{"encoder_arch": "vit", "model": "masked spectrogram model", "hop_length": 160, "input": "log_mel", "method": "mae", "encoder_head_dim": 64, "encoder_fused_qkv": false, "encoder_bias": "none", "norm_pix_loss": false, "init": "torch_default", "residual_init": "none", "max_steps": 7200, "adamw_weight_decay_other_params": 0}
Rows from block 7 of the encoder of a small masked spectrogram model, named by matrix and row number. Rows with one number belong to one neuron. Each number is 500 + 40 x the weight over its row's rms, rounded and kept within 0 to 999. All counts start at 0. Numbers have three digits each.
After each neuron's rows are labels from the 100 clips, of 14976, where the neuron reaches its highest value: "responds to" is what is common among them; "peak in band" is the frequency band that holds the peak. Only what is clearly more common there than usual is listed. The data: songs of 200 made-up bird species, synthesised, often over outdoor noise. In brackets: how many of the 100.
# fc1: MLP up (encoder.blocks.7.mlp.fc1.weight, 1152x384), inputs 0-95
# fc2: MLP down (encoder.blocks.7.mlp.fc2.weight, 384x1152, transposed), outputs 0-95

fc1.387:533547492501526529521486513451522554545485489515541478505470505563535561475521524491434480478491380519471513497488506458538532480508532526536519534519560541484560471622400497503462475515509532525509493540436548504478510468581527547548491509459515462510462530489522515499461496456479520530
fc2.387:473507489540523470483524494507434464486486467479458515487523497461455454480482488551516485533455591517493508493488534544422479498525512470443483545477501488540493532384556535448536532459480499536505518464560452545485435582419500480464560530506437539453555486461502477486531502550538504494
responds to: low song (89); first syllable: upsweep (32)
peak in band: 4000 to 8000 Hz (94)

fc1.220:515532518458508510526508543564444500503526537494452552529431511468469429449488437475493564527572548477468496489484519431505482507509537598452466470537463473538513521522501494444494509471484446496560574547439510523493417533557508451514449477544459485482462381509538503533594473444523486495
fc2.220:470507592527534425476536524504511454527501533434504488495450488510491456542482549496448539451534510512511460548561509502472541524449499486482521533457509516434529459524521495606354512463542552536561524532509496506497538509469446528555484503489515450521539422432568476483531514478415524570
responds to: downsweep (87); first syllable: downsweep (78)
peak in band: 1000 to 2000 Hz (77)

fc1.365:511539499504546482526487511468468472516560470429464536519521549528541478536523517530432551544474458468467458516518460538548448473505468503495617541508545471514502517536482554436483536494435483472473510495543575496450481531511521448463517462475482456482447548448487451478567484480490518428
fc2.365:560491557453526472444516528435520535499357532519529447505471499444459591457515487535579520454524458509518419527484544518512499534449512477472484473516541502496490487489435508540494478457528524510520435547522489530472536481516417556559452501494520498539533502540512531541521575491569481556
responds to: click (79); first syllable: click (69); fast repeats (62)
peak in band: 250 to 500 Hz (63)

fc1.25:586493497499516465453471482495500533467447418436482514523425457466507537541491518488487496557515513524492491498506501438487554516528514481515455491499500481525492478510509515566403534541515461522550539489459476579493488538447534462452499557418543514401529446518511442513438498478522530481
fc2.25:527472525495576544497474479489493497437522544449521459432505507487471514422504508504483515496550456422560470607532496535542476494483537471445590512566450474531426465491544476520492489487459439510454502453506474507469469487540469526578459434517493439567460503483542474561547489485523504513
responds to: low song (86); text has "quiet" (63); rumble (37)
peak in band: 4000 to 8000 Hz (90)

fc1.603:451548473550511486473537541482429550516486571511465539539530418514473464498447421499487487575452469512495524483528513567479501542490520496478459508482459470445472500512470500514490487558535521439491490529460428430519522497487559510509539500506519414581515552561510522504450465484510531595
fc2.603:510499445535484517487517459518535450473519481521560470512464462508500514531484552460508531433571513497504516477489468490567518513448537550499485543544552577583508511534436530539569525511418448494531510521518488499494501480512459497479487469480438523474440453477473531514566475535521497490
responds to: rumble (40); mains hum (38)
peak in band: 250 to 500 Hz (99)

fc1.27:546467502555536503484456494527486570457551461567532349434492453548454537466498463485458516517494479477567536554556447477491507532535485555446462479482510463544488504509526563451548513479474496539546592492437586527598510498452538460522534500601524496484512490462564432499536501471537454434
fc2.27:453484575520539466553467498454501478521463511481455502463531554480504475539478525466524472464498454499491508471430559511551547435509533426528515465533539542477509493491592462527435501566498517513512488509541457481436517523540461497539550494544538466449525496529552490483484464490449490573
responds to: low song (96); first syllable: upsweep (47)
peak in band: 250 to 500 Hz (88)

fc1.669:516585504430478513500477453496430451515480539468523486495475492495546525476541469482481532428466444476491400522541526539539600499524534482499511511562583531536456518523494521510493468491548510520549553564514517531462492514483489528499483502595511538532520530451463484518490509458546482419
fc2.669:505416544543535502486497552513572462544504517467439474463508500487467499484494532574546461577491458548528550508481484483551469472465532502418505481480458460426520537533551528483463497525490542506507450477527521481558514480510502468457532481502489461450526464532522508514545479480532560474
responds to: arch (57); first syllable: downsweep (39); first syllable: arch (28)
peak in band: 4000 to 8000 Hz (90)

fc1.195:499522494481499550488404530506449465459486520517532498506510520438441496537510479464438487462509526458493532506550428514476411447441541455521498514446455465499494516515466605491527494489519496505508521555471506524465465509547502505514485491548471428483558529518543474455533532492489509467
fc2.195:519542493501527484524659569459515503528497457514447468529517506569493458496496515591576557471458488534481406514460575530522496538557498528475491529558521512510525472459561434475476562461522485498476512477544532505491470530467535519582520494526513555506527501472440528577502504504468458476
responds to: click (81); low song (75); first syllable: click (49)
peak in band: 4000 to 8000 Hz (52)

fc1.765:502550531514483539468483540432419426497469497501463495557530497479486510485485477532527493530494548537466454434565485497475486486529506519516506562536551497518533515517521559500524471480548494485527476517557534471523597496519426459530440416503507488525476527536522503477475542599605454498
fc2.765:465469496451524443518500482496523530537519488469525487463440458485527475482494557475492518457531427519486523542457477503579514530492474464466543446452464514505449505476483441509479532482493510496469495496455517572453399518485577524477594550481473488472505507488526509555566428412386510490
responds to: upsweep (48); crickets (37)
peak in band: 2000 to 4000 Hz (62)

fc1.203:566516534448450540460475506486493450516539487543467538505464529436490502464496432457456532535426521477468408481505524474523417424492533482505504539489515555494495479548505525511513540488523491486558471499511506500495493483522470491503471444605485467509500547496489506527533507488484550532
fc2.203:468508528588498440458465492474520452512379542421509463462513490566547520483552535586531490469548494545517524478513481525518525533490508471516488468493427425545448470494449488535467494473462495459486558471588516532495502469512520510521532523451510468497522446521536533489457508511505491451
responds to: rich in harmonics (60); fast repeats (53); arch (43)
peak in band: 4000 to 8000 Hz (92)

fc1.450:501487525448560458508516475476475510561457504563467512528518526519490464421449553559513461518516508473501470488601500568460417490464504486475528507456539568502450501473410554610461483449438538523515534480393535537477525484552509487484506546460541501516453507453539521494482463492542470462
fc2.450:522489481530476497481529428545588465436531443464517510493444529456521464560571495495496522563533444465512494547511609464549537533546509558459523466554483502482478519544583444444565542442485530456493496537550452513450524547490503496567452517566579547458571506476528451515485515510380462510
responds to: upsweep (56); first syllable: upsweep (45); wind (41)
peak in band: 250 to 500 Hz (85)

fc1.682:513487514445508540529503476540457455505423531496490472428484577583415512518444512571429455477492523429496552478526519524516418482466536489441523519506513498516411441520452570546473505522505533478514524570464556539501467493601513482467451453535491536515532544478513432484587473513553527497
fc2.682:474555553530503431506489493497527592489487483509496499501462434442589423410550448504565533531520520576566439520493492500546575483559481552511510499543565537464579511535542476446546467471506488524508503487486461503542456518424565514540507455537548410493537427503470488506402514484506497517
responds to: dip (47)
peak in band: 4000 to 8000 Hz (83)

fc1.11:448474487506529457512519520507511459444511511508599439449487563525553506483429472523495451488459529450496612532503515442444482519545473513463444474486498433494513466516425444519563548471470550588490553558492440445421551511440462526561561524477515499509537524436537518549534503509406533580
fc2.11:490486459503515555442517471508509506559498456518461546573537472464484475514517559449465475481562448543478413457442488572544555546489474490486535504439540575502542502549557502546463447516531476455476471487455556529631464519539488456484499527456463530562464490522462542471447543531555536432
responds to: white noise (57); pink noise (26)
peak in band: 250 to 500 Hz (51)

fc1.373:415544515456534499510450555471456518541513516497515466564491476502477566541493485496451472510456403429477421555508415578535465518530548455533534560465510570469441463447528503501453542500486541493485553518555483529502494496457499544501486497477461516397537429483457476514499532497472494418
fc2.373:598462569516441572486544488462539504535504489486459590436506522512529487401490514497560533499543536558515588450522575445525545500464533509513535457510495483549496560577476506514515477519463464512540486527428546460473484453541505478507540491553526500561482602509518487487486518552481506569
responds to: dip (40); clipping (34); text has "clipped" (34)
peak in band: 4000 to 8000 Hz (55)

fc1.31:463526513555414471448496502466404529455503479577555467600562453418518489486460519486535528486537521482459492471485519554480513551488475518469525525440473459498485533506521489551519458449523548525485476498471550448499451583445494537414499566470569428498513468487554511552518522492569564426
fc2.31:472500484528578473491506502522572450561515547474468572487530539476492534548545468480448547548511465512553508494592489467516608513489537444573420515550524515451526498490457432456506482506447487514495525417585451491446550482546466410576505489477493498456534550534444512480497477449410496556
responds to: rumble (45); pink noise (39)
peak in band: 250 to 500 Hz (87)

fc1.497:459463457492500484490456437445571488538511479412481536474488514520493465497546502586453461501500461466441472519474551474502584548511511512532539517511531568559593455426524553533541517524384544527464528511452548475527494484526580436499498526459527497465455492484516456532461461497515489481
fc2.497:533522470510539508443561490588514492481459550519494425463507496563501507512446524512635550498480524481437514474579511514527447458514535496408471558503508521530571429514431480486516461491567540540561490457582440565453492509528421502500452532517536554471542467527583510454437532480522525460
responds to: white noise (71); thin (high-pass) (36)
peak in band: 250 to 500 Hz (100)

fc1.424:498499458428523580525457487467520466555566463445440478474511498577528528450481520534526542543504433476495492477486553541545495565456508508469488577505509515540508507496587563479509604471409490513498498472469543501539442540444464549548472501490476515420490529418541501573483500514465542501
fc2.424:506516617544496438472476544529405483474437453492541458454460502426426446514519520469448452490488562489517534482499465459483561423570471542528576481550504492511519503491481518531530432530582488534555520517559487521444487492555552542508555495527493451540492506539458494432598459501490413512
responds to: arch (56)
peak in band: 4000 to 8000 Hz (84)

fc1.47:502511441510455441485465492488441551454539490469513532465517537488553454482487526518465521475509450421445516522525555511560534486479531480542527521521489534528500467438495474515552460458481481521518508563517477490457514567540477472503476480451556522426458474489431447417446466480453490532
fc2.47:551490475514536483519524489466558476434518463527498401425460488490515542524469515508507448559472583480470483586480502465476539554554513509459526500547515539540523482540466464545479505466451513430562490410558497565463481539485502527521480464486471531529543493488506549483442493474490501466
responds to: white noise (50); thin (high-pass) (50)
peak in band: 250 to 500 Hz (91)

fc1.618:471448445524485520524504495461520521550600563564547524430490548493496427434542582467426570492559416429490492466489503492531466515501474446526505532497487526480460461482530513500481537472457448518485470500462540538415480434518567556516501524514551495435455540553521461507482450428493539557
fc2.618:509524549484486430502474523511502401467472476448546490544529484539494526564489471499483431497466561573504534562512520492479512547518539550512478511540531495459521533526497459526553465473595518473539517502551502484518464545466495468506488546459449535552544468439438540535485502580482492494
responds to: fast repeats (46); warble (40); first syllable: upsweep (35)
peak in band: 250 to 500 Hz (51)

fc1.81:502523517539505439435470486482470465560473482527524522548456513437510492475559487473495516442459519420527400498469543525542514515494567504523503477464464530457497471527566557476592545467497503494520499470491548538475441558551510551586504482487506536545576474482465427510496521428559521421
fc2.81:479503513476546510538499536494572558472469472440508459469507484535507478456445566524532516500511533556460587501550452461530485513490475507468512513465516491479474543481460502468444504516499507502523475515496527499451499477505522464427521442519532445467418547490513472458506508539450471563
responds to: dip (48); arch (44)
peak in band: 4000 to 8000 Hz (60)

fc1.392:486502583530445461507565556538506526542506500579495466543470513492469498493510430489527464525408487541518547546460533543497502556464483506489505417463553460503474473523506527465466527530482545452512506518579459457518520460467511423468539484506537412536518531447575549561484533509534467489
fc2.392:492522468503502461520497557483502465479518591471554506497519507451518504567560570574499469484549493405472421443539472455551531441572503466532450505465411589471484529524491512570471521496477420573538470521424514508499443561511552535495470461495493490431441488509530464416564501470440594441
responds to: downsweep (79); pitch: high (72); first syllable: downsweep (69)
peak in band: 4000 to 8000 Hz (75)

fc1.218:495570474543469591498554474471422463501398578487503552463496525505474552539550487521526522444442449497538492450537533525550488452498571539504464497475533578514534482516529530503516537463621505517531469510500545482557463481588520500543502471550497515566452458498497444506560456495535532515
fc2.218:510413528460554407506463543490566518473486448463483487503453517487541474466457529454519491519534509551452551572486488508472506469514468474478559503531443469495458521521447468413500494516422477493497566477520510538452523482479453496489561505437438490428555586461505587501497479465527517505
responds to: low song (78); arch (52); first syllable: arch (38)
peak in band: 250 to 500 Hz (90)

fc1.601:533498473439517479483499507459445446564514446548464466585457473462496509388484441456513498513513504467470455505492460560518507472432479479534451485523549456533521435443456506491533522396452468508530499492508561512463508464555554503474522512562479511527518505509444479527517561499506473457
fc2.601:414478553576442432470415517477515573447422511491491525459553557530553536579505560487454486503499510546518538581494564474494557571513595487441529518460451504471487503506568480513460491549526496540462528522496428496511464507472471512532500530534536474519469555482518470462494471521482479554
responds to: low song (72); dip (50); first syllable: warble (25)
peak in band: 4000 to 8000 Hz (55)

fc1.688:501531502384460564401516514467585553496530470551481520572432516517459519490578494479468483469425420458549461487514508566478435521449525612578430460489445551524549563468548467432435529463521481460526516457474514505522539466500464548519481589498565463583503485567505525564455498581532520493
fc2.688:498517527531497433565522502461503559483499453523497532446490490558485454468459465501469514591563561485446460471542481473475481455510508514501539457382476491520490493509467593490594451531456435485516510480427469483529524488493523494465448472442457500437496472517454540493480492652539498510
responds to: warble (98); first syllable: warble (93)
peak in band: 2000 to 4000 Hz (61)

fc1.678:530520493502531550501503505522447469508515485446475511470468482451477537464470565513447583469451510481538486452469456441538526407507512408549437558494535463522533526555536527555475536494474548518481442558545539567473511487490565528464518438598494468564433469440563441601520516456582469507
fc2.678:483529578487471490481428546471592405469500526541513474516460536515508470546498433520534431494569533541540483547576542514550488529465542455509539495480458537507447503474509524485482515458518515441520516479481499500425405519481430483570500502483501488442555573498478550475495506569464485451
responds to: rich in harmonics (63); arch (47); crickets (44); first syllable: arch (38)
peak in band: 4000 to 8000 Hz (87)

fc1.139:429502500519471522487559533509538525461500553442475501557524533532505403496470493434521437517441479472489504563531499501449530589497473533522547476478550546515531483513518479470469495535520560505469534504522467408477510467456414479547458536502540464555481529554498544457497490546497478520
fc2.139:471482443532529564479494504533471436507467554503506470499496391489509522587507545521528551482532578487439512392468520491537547463489511496535443541457483452521490518485482470544527531520498462448530466494448464575517536529497535449481482497461454462527480456510472544590481511497484519543
responds to: white noise (25)
peak in band: 250 to 500 Hz (55)

fc1.362:554551515489412420472502460537503480460504496532491507483480520512527456495516448453503461521598582529489490528559510492500536508507491417551488522471500497556503503554554454519483471500508464537500515471471508443535487529480449553519454467507490384508487514494515548495534543545482412530
fc2.362:459411528542529544472515529475458500515460522521560441476495484485505478444486507563522487492436461473524452453465493502567445533497507483541527557515480536421508525439480562498415498504500514475525446508525480545489543532496571411491527567530533554485506526494536526524463519549498567475
responds to: upsweep (88); first syllable: upsweep (85)
peak in band: 1000 to 2000 Hz (71)

fc1.553:549483482528565503478445537424539599487479584471498492487493474515464473510537495562485549465506534517443481586544460569514493458540470533466506461454542490493503491543455492508507513568440501490548532428431490533515489492526496461500473450550394489486413433563483506471473527521478431523
fc2.553:531466510476484508488473500466530448521484498452454480493493465503546524524399482624532484530525527569472471401479454504504408535540488501474545511492545516504498626527540489454440563515533581633460497481458524518525579473465523597482539518477448561489552480541503481526534502568532611465
responds to: upsweep (55); first syllable: upsweep (38); white noise (26)
peak in band: 1000 to 2000 Hz (83)

fc1.724:525497510545561557515543500501461461563521463521479530491542499516511506416456525464524527513512484470532523506622543504492466504515476514508481523498562469490487487540510471490516502496502394512459518496530476498443450515496440504444506479524471502471454479559510516551539514500459476484
fc2.724:463533472442449422470478496465532521437488544467540442521474520458450462562525476473513469495492478528466454488360477532520510483504551462490528485496481511557502520475511533535481508538505579435536430496468561524567556465530544490569488536501541468531544539428497491444462486540503506538
responds to: dip (48); first syllable: dip (26)
peak in band: 2000 to 4000 Hz (50)

fc1.747:481509422436469541477464470550472484513405440494503548517528441444501461547469557504523455532513477499472470501479460520499491469539476454473465486532474514549522507479539576511470552527503573465490506495528483550507545496540542439590517488486474545532506495454511414449478521556474476469
fc2.747:450529689548481451442439487480513500519478496492454553424491474472447461451573433438551561570496512541480484513456487562503516596497481504505538559455493484484497489456522485467428470498471453530491513443503500559380463509528526568487462490564491532527601546549536537562486489505497535468
responds to: warble (75); first syllable: warble (51)
peak in band: 4000 to 8000 Hz (84)

fc1.188:502520482501500533515444481545470456540555456458462561499482556489578514487469525514515487482525546485517411513458471494551484452527488502492505464509504462459497506566529509482521481524464454504493470460526561510522443587540516563387450438552465436583492516469464445523576470480474493464
fc2.188:465491537490493501482545503499499552463459508560535421505488446504438480470512488487496535500452425527462535507569529499474538520492497486495478521482539494517493460442488494532538487487515520494522533521484475502498557433490527429639507539472549548450483506537533570501431565523546512501
responds to: low song (82); rich in harmonics (71); buzz (47)
peak in band: 4000 to 8000 Hz (98)

fc1.636:464488514511520525440431506524493452540491494545493527450507463482457442494455550430538443545513526527536443450450494598574476489460607503507491505493505495473541537550481494513490571497545478479476537523483523551488523540490489602489545509526516476469471534506487519489528552514554459479
fc2.636:533526515508517507490577491423495529468423480510575473511528506522501548447531446524461563428454533465469598520514575442471506500511437466489500500490554553520491462487619470509513461506478507500543462529502524446489434486526590368617473486519499517489513519414518518513495492540462546521
responds to: dip (75); first syllable: dip (36)
peak in band: 4000 to 8000 Hz (69)

fc1.103:552491484526452469483488394498466455519474465410556538478473443512501554521486526453526550455540470564417513529492508470515548457535499493547485495510615505509508551474489477517477437462432476534497493546486528526523580497516512481530528569458528496481495456430539506547449519546477512474
fc2.103:506420475459458553467536515526428481439481491485542487468494508440499480460525490430413522560490530434477528528571506506450502599498470520476477510537482533467543446491501490505508558545486533543518519505445474445458513461533510483497449451499498561542457535524478474459483473452441578536
responds to: white noise (89)
peak in band: 250 to 500 Hz (100)

fc1.205:519500461528556528447462507554486517516507422503484531478465561462524507486418478551473515493465452503519542514521486535419463515543474496500505472512512496497526515492501503536459518415463491506554459476544459461470498467527490519494530529528543527469496466462552412484571403525558499477
fc2.205:483495547501483470559535526456488490477491574519507466512513472532442473509576518480531480502545515486463470509483500455558518497467546528512487535500453489491441496518545521476542494585544488486424545507449601563530503516442519548521472461477473474488528566562423553527421613488470489526
responds to: rich in harmonics (72); click (66); fast repeats (60)
peak in band: 4000 to 8000 Hz (96)

fc1.258:434546495577494489457466491500483568474518569433511533450472489512499524443544528496470498505543452529510426566524485516484452475530484533586544504547521546533432529453481524552519490480472515467506559486485493528414541452452513481489515489536593549464504524476459462580542553473431523484
fc2.258:576459532433482546522508523504499438483445445539513476537468473527483450536470499542504488505438544513452552447484467485544544531476488520440450511472480478464542523551483502441482520558532463525470448508507508515574440554587492526507514475468369423502458528526532522392510474523544459494
responds to: click (81); pitch: low (78); fast repeats (67); first syllable: click (56)
peak in band: 250 to 500 Hz (76)

fc1.329:495500512518484525496477486520513523476405519474608523477473493533531540510484469494486582509530509500475483450524484465542550481476524490538518541477537526534441470576495551542484484547558480497498531517488590525492432515528504598513440458541493474540478501485496415547470482465473521498
fc2.329:476511514510552497479519543469460541495552486513410435467454554456470435430542493580537462452485502483564524545473507528517461503540444509470499494472461523433518566456505487440524554492481522551488483467538470489422503493491580462515483494504466552418519500456561532501520492502526552475
responds to: arch (71); high song (52); first syllable: arch (28)
peak in band: 4000 to 8000 Hz (94)

fc1.569:486543416563496548488479526501435547511470452516467363460508489517537462513552504474533540492489515503469508514494499524477563548513601493427497507521532476484479470537513555515482530485493529504510479567461554514451491506502457512572548491524436597570536524532524520536520549540556488432
fc2.569:580486563451509436490490493423518518506480517467549535491474551485486521402555512567507549555482503506552504514558476472538441513499426490519506498492516549494506454515476451489399470483507422543487520492507492548494415509567543534392466521587493456443500507521498508484491470460451468543
responds to: dip (54); first syllable: dip (36)
peak in band: 4000 to 8000 Hz (58)

fc1.257:548469562451506581526523480479460476530500501517501558486474516503468449493553523554428534486537512449542412421489468466496518472541478455604502495498531490506532512516528480417538524455541458438488476499503571468486415472508522432587473473539439378501496500540486480598572584467522517503
fc2.257:474534525592459433469457502482550471455460492475497442503514480492513514490512485442520473501486506546469501578469542496524518567459519509426464546540502503526474485504478572567504535456466576569504554483528441506489556511496435556474558514476586563485526537443519571486462424515456469492
responds to: click (52); fast repeats (49); first syllable: click (38)
peak in band: 250 to 500 Hz (53)

fc1.212:509510510460578470450484523457496451618426452511467436573509533435509474474541495520568505467463570417497479466475430529505478524554512482476556465522560544478586480528485546507665442439416516494486483550540481482483497521513514479565507504574449459487504497461508568494469510511483459502
fc2.212:448433579486467484501478537529574501440571486534520527425516514560466545538558490485470493516538445523522535541526516501557481573497448532498487515471523487478483512453566463447389532499510511546533575514476543539556474502499542487504571525547594462503550550516553461512503504493482532485
responds to: low song (69); fast repeats (56); first syllable: upsweep (38)
peak in band: 2000 to 4000 Hz (68)

fc1.318:516535469470500448425412412546451577488474499491385461467551511495496418498535522464509531514503461450554518487533538517558534488505482477445478549573478519428493494560461505518433512439467503461471481520502487512487468536513418459463434470527420499479512472474506524532479454514494557519
fc2.318:488468535539502534556603613449544424504540508542596508528456469517486556489476449518488490511487521533469475504463454478466463513490540518572520457444500420559513488452521498497532484543505451510523560479526511486494510456435575544600565479528558522550511520549520468486485516473473424482
responds to: fast repeats (47); click (37); clipping (27); text has "clipped" (27)
peak in band: 4000 to 8000 Hz (61)

fc1.658:484463482514464537510593475491523455533519542540457491441571542522467527515499532517548441482529566494447541513491445489544494456521478481528455517423511511575523523460503477499482516473492468450573452534484528494462479455506510511446497565566439448419407552472450513475494572430496602453
fc2.658:542523478534486526539525473464503534504445513501543578502587497499508488492443463503470461529472455486501444493542501491503463508443549460495514457546504508454531483564500437489469444460570511456460515442485498460445489415536464582513411493424546467563393400569446506534519463485537452473
responds to: rumble (66); pitch: high (52); pink noise (34)
peak in band: 250 to 500 Hz (100)

fc1.689:503592512455547515500444443524498469554505488468497454447459515492511437501533464494425547498416528518510441449514464623536481496518538420479500516540514567538465495507507578509491565467441466532471506485527568541489477556527476505556434522535486506474515534489495536598480475474491523455
fc2.689:484435476554480461529440576458529547461471520520494440469519490573490523485487495500545512529572435491543514561527510433505517481462477547531573480455521412456493480493471451482523447482537515540568582578468477546508506455450571521501560492507479548514520465566518500488504452422524422498
responds to: downsweep (73); pitch: low (69); first syllable: downsweep (61)
peak in band: 2000 to 4000 Hz (72)

fc1.711:532620480527492539489469493484431463500447487432484488553503545539508498439512459582490596470536454493531467491498490480491525502522525494532503497508571519484501552526526508558463571490507468460502490524496650552495512449514542472506538506567400451467445502475482459547454531507505489498
fc2.711:486417566459501460360562502491544532486553521530554520455487534483437473488551516421497395485528506463489510542522485506541469494492439454476491470511393498528497440514487516445444466452506476517510500450615468475452445468538419510537505511509520537506557499500553543543540427519503517429
responds to: click (71); fast repeats (58); first syllable: click (54)
peak in band: 250 to 500 Hz (57)

fc1.400:436516456489547525502486493467492562559546490492488536478480538477493536481515469499419594483454495479462458497588500426532515471549497476542447523544457494479480521560498576495420536496449430497436533478561524534504474446532513533481478515565490506553486477512429447577490484504483485520
fc2.400:505522540488501469525500539503503390424456481514534479541496470494466427535508534500493426493499490518488538527432501539472539557446501572455560506468544547449478422467481420533587424419541571519545573541488522478524473530448451482606460472454537488494586510487505545447491506511560529500
responds to: rich in harmonics (73); first syllable: steady whistle (40)
peak in band: 4000 to 8000 Hz (80)

fc1.537:560536490448549471538472535462473503537461506421417484554410551549504533441508486495495545513510512529482453562559477560459530566541622490550514475493550510492554480530458575507519455484520546510414493498530554516514476457495563521494559463523465431522536487568475501549489520444584507439
fc2.537:469459562503507558502511497541534472530474553547575484433507408511482470513527461521570520477478461501477519388502520504563436434508415512433508515463514499520497459481505408523532544477449457481576485471488484511496501520459475458531462492445581527508482522429578478481535501508497495517
responds to: downsweep (60); pitch: high (48); arch (44); first syllable: downsweep (42)
peak in band: 4000 to 8000 Hz (86)

fc1.190:486496477568481512529492473560539491459457480556505505514498514527461518500442562518498534553529450498458535560427518422522485549512467425548508471454553569472512468539481541510491488467531485512530518489476485480404589533518459436530535478456595465535526500448487563491381466506453531424
fc2.190:519447436467513534455509551505435514492533584503537483491552461416555476501489487458525529498553515413485495480525505535423550436540486542471511487533517511553493533487551534584478488499468497508451454427461430520550517531474491460497384442433526528544469492541534462534513480486535451499
responds to: white noise (78); thin (high-pass) (36)
peak in band: 250 to 500 Hz (100)

fc1.108:420474492514498523511521432475556425447535544519485450559463509569551520564485475557566491544453510413505456549443517490458477455537419447521459493474481479501504570471409471450489508440491530511439459472448552486482542480499542508488534474477519547548533530441492548499474490539452537523
fc2.108:479506499487473523460480503471441559495559439481473505464486475441488476511480500529438556521599439568490485462543566506518574508552487553511528514485452506528495449554504491526540476508504467526556528478517509493546514490554456449531472517444510464445482424576467392456529474462534489520
responds to: warble (48); first syllable: warble (42)
peak in band: 2000 to 4000 Hz (65)

fc1.589:414514542516588541542474490535460456579495502460476463482498506532543480453493497444493423519530519515466499482531501514510505484531480516476604504533502494556500526568542521503486475471518529468503508515465572541499448495441502525569483459497528576457537534493444504527490535470493431489
fc2.589:544514445456483466504505534465549577505484474531490539510516512463460529508525546507499586470461476463480514480497479451476483530430522448487453532465507494455554496479454511495550532503467499565477516476538456481528509517545547510452518511491449413510472495501573491462564459452529568480
responds to: upsweep (52)
peak in band: 4000 to 8000 Hz (79)

fc1.208:469512495521461557502538517531511513455479484545532418467492523415499466423423506537442482463512519528437522497507482499485445471531472476423515481483515487447491499489488518501519418514512542490473533486466492554475546557534499516513513370481505517514473562520514563442514472528509484480
fc2.208:525602526502498402531497529483478451454551552407536468505415494512458512537562457526518545519420460448532571461463482502500529520428502465544454535488451502511573476497535470509448518504477508574545471538547507438462471487498516499514558436503486461508525505529527496491539510523453482503
responds to: buzz (53); upsweep (51); first syllable: upsweep (45)
peak in band: 2000 to 4000 Hz (78)